From a checkpoint of a small multi-label audio tagger.
Model: 1.21M parameters, log mel input, arch tdnn, norm batchnorm, activation celu, depths [16].
Data: trained on simulated modem signals in the audio band, 78125 training examples.
Rows from block 3 of a small multi-label audio tagger, named by matrix and row number. Each number is 500 + 25 x the weight over its row's rms, rounded and kept within 0 to 999. All counts start at 0. Numbers have three digits each.
After each channel's rows are labels from the 100 clips, of 14976, where the channel reaches its highest value: "strongest on" is what is common among them; "loudest" is the band of the loudest frequency at the time of the peak. Only what is clearly more common there than usual is listed. The data: simulated modem signals in the audio band.
# conv: pointwise conv (model.blocks.3.conv.weight, 192x192x1), inputs 0-63

conv.50:515533499508497484502490470506458466475523483521478498502506524438421487493462495485490490483510512494512478473501494507483510466509505511481506510512509542477504513498496466499492515485496471
strongest on: carrier: 3.5 to 4.5 kHz; 800 baud
loudest: 4000 to 8000 Hz

conv.129:424491444521521507487481452501517480495450511492466439498506518481526502488493504496497486461465502473465467481519479495476482552501478491490477552497463489498495476465474529510509502521482480
strongest on: burst
loudest: 4000 to 8000 Hz

conv.185:503473507504523499501466479533498467480476521523520493503493512481540501497457476500509493539526497481477494490528494501531492485495459539528485545517472452532510498488520456492482507461529498
strongest on: burst
loudest: 4000 to 8000 Hz

conv.33:523528535477527475492482496495476494518493497491483515496501497479493475501492545488510478556452476481469512519524498496571492610457501444485481526478499553562486473502481514474538442521517478
strongest on: frequency hopping
loudest: 4000 to 8000 Hz

conv.91:587458482506450493501468476474485499503535549495540491495512476446525485492519492505512524503516522500512489511497479499491519492542490512523505441489514489476527517505478444496464502471494486
strongest on: carrier: 1.5 to 2.5 kHz
loudest: 1000 to 2000 Hz

conv.188:470510505512418502503501530514526527514488501489480533516512502477462501515519498486583522493536512498475501490548497487506473496480486526523479495520490510510509516469487479514472527439507509
strongest on: 50 baud; frequency hopping
loudest: 1000 to 2000 Hz

conv.144:499501503527500530484496501464517495523517502488535498498497489505548553533512496528465467492476551457525533508490542510475542514517532538499504508453548479483505511450494472553488522492496533
strongest on: 4-FSK
loudest: 4000 to 8000 Hz

conv.123:544468489501472469472502458451477499485571541509505529488510513471526508491535467510507491498500541467526499493497514507487537485575517534502476461512530523497526483494449451515458491474484491
strongest on: 800 baud; 8-FSK; 4-FSK
loudest: 2000 to 4000 Hz

conv.148:529523517461467498483522515501514567593506529505506499553468543503479450500521491475566512502504521482460501461514516492501491561484499484486507556529496499523490534518480467495479500487462484
strongest on: 50 baud; 100 baud; frequency hopping
loudest: 1000 to 2000 Hz

conv.146:466467491512535515470510510462518482501497478471468470477520486538543516503479493520477462530476518475494491513490468505507486544495468510517451545502460478505521478478473503507497498562506493
strongest on: fading; on-off keying
loudest: 2000 to 4000 Hz

conv.6:493509479489573504476488516468468498494514517449499462497482509514517495504522479497486473517442497472477504475451478492477501521512519493448476535460492524501515491480481523489497496553472506
strongest on: carrier: 3.5 to 4.5 kHz; 800 baud; chirp spread spectrum
loudest: 4000 to 8000 Hz

conv.8:497476531511489543489520520466509524531563543458504506477510497497500529504529488491521495529492526469493498493496526517518491469532540517511530422480532536513537523533479441506462514503516481
strongest on: carrier: 2.5 to 3.5 kHz; 800 baud
loudest: 2000 to 4000 Hz

conv.10:547475504524499478540446466525503480483451534539536480473479458453526543491455497456528508538536482532573469523493494499537512506489489469484512454512521468472538500506556500475532470488490480
strongest on: 50 baud; on-off keying
loudest: 4000 to 8000 Hz

conv.98:488499537503559492473542524495463541537569501462503504502496476536528469500511461503512505512529514467469536479487521499484489558494533467517475542562492521527515492522475452517450477539480473
strongest on: 800 baud; carrier: 2.5 to 3.5 kHz
loudest: 2000 to 4000 Hz

conv.35:513493536528526507487518545505545523563526520514524467507490530508461532522482513486573502524519527491493522498523516518512495521463523488452515517519523513516495555532528487530494518530490479
strongest on: carrier: 4.5 to 5.5 kHz
loudest: 4000 to 8000 Hz

conv.83:490529492460520434494483505519471494463497498527486466515476518521507471473475477472481473504499497458517491507502503496528490565468517484505480546482511522539522469493515508450515467508470475
strongest on: carrier: 2.5 to 3.5 kHz; 800 baud; 8-FSK; modulation: frequency hopping
loudest: 2000 to 4000 Hz

conv.93:479516481495519515454537495507487500474509506497475468512513523554515469502484455505455488527510474507452495464500526499511508567518500513514494541538510450524514469508478492510454476520492470
strongest on: frequency hopping; 8-FSK
loudest: 2000 to 4000 Hz

conv.29:515518507504529489482493497520480468509499451493487465540492500520495493470494490487441491538484486489465512501519506499556472500448502536509503572510485485513460507483488516491465470478497486
strongest on: burst
loudest: 4000 to 8000 Hz

conv.71:450510496497554531473546526474525533502477480466461463508527532565482486524508489536490495496512503469474516476529490484484487547489498510496460562515456509524493495463492489537481520552477517
strongest on: burst; on-off keying; carrier: 1.5 to 2.5 kHz; 100 baud
loudest: 1000 to 2000 Hz

conv.13:523489525511496487485445466498506495502542510499474521503542485442466527511495515495497500501519478486511476511496515502488516633536512494505463510493520585502516501494477470532501516488498497
strongest on: carrier: 1.5 to 2.5 kHz; 800 baud
loudest: 1000 to 2000 Hz

conv.153:558444461499440495484509494482467517484529514492528453509483480487549487466529496517514499493516531485534478495512501508477555520540509521496485478511524458479522492502469450489467490508499495
strongest on: carrier: 1.5 to 2.5 kHz
loudest: 1000 to 2000 Hz

conv.94:486503505485505489487485468509520479507488521489414484476486511524508462468477508484495472513528442488472470481496506492533505550531487495508488543503487484547506485479494505502480485479500476
strongest on: burst
loudest: 4000 to 8000 Hz

conv.171:520457528504517497503512511454493509500505503481501501473488509503499520507504507505533490564478508468511505483468508510578514469475535499501505419491536514513498509523506518494513522507496494
strongest on: 400 baud
loudest: 2000 to 4000 Hz

conv.179:490538556498522480518437479505494460539465518512467489480506501471464510516487546525505494492499516499534495536505513503512483651488503449502510531484511541532473532510523520497545499513520493
strongest on: carrier: 2.5 to 3.5 kHz
loudest: 2000 to 4000 Hz

conv.45:469532505544526517539490519497518462535488503519506501494542503517460533526491503468525470488448515493494503544498491497485540504522491504503477526460480526496496498470472523517487537526552532
strongest on: 50 baud; 8-FSK; 4-FSK
loudest: 1000 to 2000 Hz

conv.178:525468568498482507481511505487505510502530462529511515495510496482453492491512501512530509537509475464488507525475476490562485525480502504523507432508487535560457498501517514524443510524523492
strongest on: carrier: 1.5 to 2.5 kHz
loudest: 1000 to 2000 Hz

conv.75:506480530515442545497508499524542482505512446532497522509479529500502497499510514499506495490522490490519518506559516490510493530506491546513491547514482523530481506462483518499478509461517518
strongest on: carrier: 4.5 to 5.5 kHz; 50 baud
loudest: 4000 to 8000 Hz

conv.38:502499509502489531512450484527498470474457528523505524501515477451501500523473492512535488527531494526526506487515492484512483475491464482549500485525486494561474499496562473498488481441537511
strongest on: burst
loudest: 4000 to 8000 Hz

conv.20:467507528522504535479541550465525509536510475478520506523528504567514529543532480522487460498498549465485527511504542490486522523496549532480474512488514490506492526446485488557479544509498535
strongest on: on-off keying
loudest: 2000 to 4000 Hz

conv.147:489524493526507483534456491528485467516473516526521509505510506475461532513481541472536495507468526496515500515492495497510550445511490470498501491491504533518507471512489566463550504518519507
strongest on: carrier: 2.5 to 3.5 kHz
loudest: 2000 to 4000 Hz

conv.154:506499507498532477453487497515492484523511466493493468572480545519492495468479506485461484534518499481467521485536507504552510533454503549505506610515499500523500486513470515489492503492481470
strongest on: burst
loudest: 4000 to 8000 Hz

conv.27:448537490489503501482484498496478458466497510490475464520470514523511487484507501469481460462479475473473505487482488497471508505528506479450479548462485519488501475471465535489507490521501509
strongest on: 800 baud; carrier: 1.5 to 2.5 kHz; OFDM; modulation: 8-FSK
loudest: 2000 to 4000 Hz

conv.102:518502524498501506498476520470492502538506487490540486533497496495503518515501499513509471515473539470517528522474583513523559497492554511484513490464618480503485527499500516491520523479502500
strongest on: 50 baud
loudest: 2000 to 4000 Hz

conv.114:469519471528528545507516524492551502525469529485478497495536546540491535535498496513556473516484534474497508525543478487488512512538480522503473528492484513495533517463481482526493536522509534
strongest on: 50 baud; frequency hopping
loudest: 1000 to 2000 Hz

conv.52:495492525478469526481515507499506505531511524490510503526474505506535507516525465526474468478510512474479530492510579507478494507510585514494478532491530478503502520446479453521486492461475516
strongest on: 8-FSK; 4-FSK
loudest: 4000 to 8000 Hz

conv.107:496543494540535517507463489478507488536507489532511508503534496471472536535489528488536487507455536510488509529485494489488538530500479542511509501470503516519502499525494536524512554501525516
strongest on: 50 baud; 4-FSK
loudest: 2000 to 4000 Hz

conv.63:440525480533532500484506514484481476489478463473522447525526535528534514527516506508462477448452523471503514494481479500438486525481486508443490578490478499466483481490452531528528519530500528
strongest on: strong noise; carrier: 1.5 to 2.5 kHz
loudest: 2000 to 4000 Hz

conv.43:448507503550521529509506503500531482514486499514504502495552507501486543546487519500530473500486524467512497508527485505494522479504487531502467502491491519512497494453489498529492546540531528
strongest on: carrier: 3.5 to 4.5 kHz
loudest: 2000 to 4000 Hz

conv.164:540465559514468519516497518468497495501513487498509515481520474466511527510491509521526493517490522490530523518481524495582500458478508494536523433485530505502512514515530465523493518494555515
strongest on: 50 baud
loudest: 2000 to 4000 Hz

conv.151:435497482523541522453514500497505494493485481484485441513498549517544511509493501500464483482503502475480493470492477507468470524466474519487464581510467482507504464469484510489518511542487507
strongest on: burst
loudest: 4000 to 8000 Hz

conv.162:476520545490487508469490539479508507527478412499491476527518525506478492501518493511484474428511508493494517501498506503482500474449505508476495524490491484480406497509455514516500512501500497
strongest on: on-off keying; 50 baud; 100 baud
loudest: 2000 to 4000 Hz

conv.22:517522484496555458469480507510452496473517462506522463520503549519494478477501491513452493500485484482493522457501499508509492537483525504519515556502502513502533483506498529465505482511468473
strongest on: carrier: 2.5 to 3.5 kHz; 800 baud; chirp spread spectrum
loudest: 2000 to 4000 Hz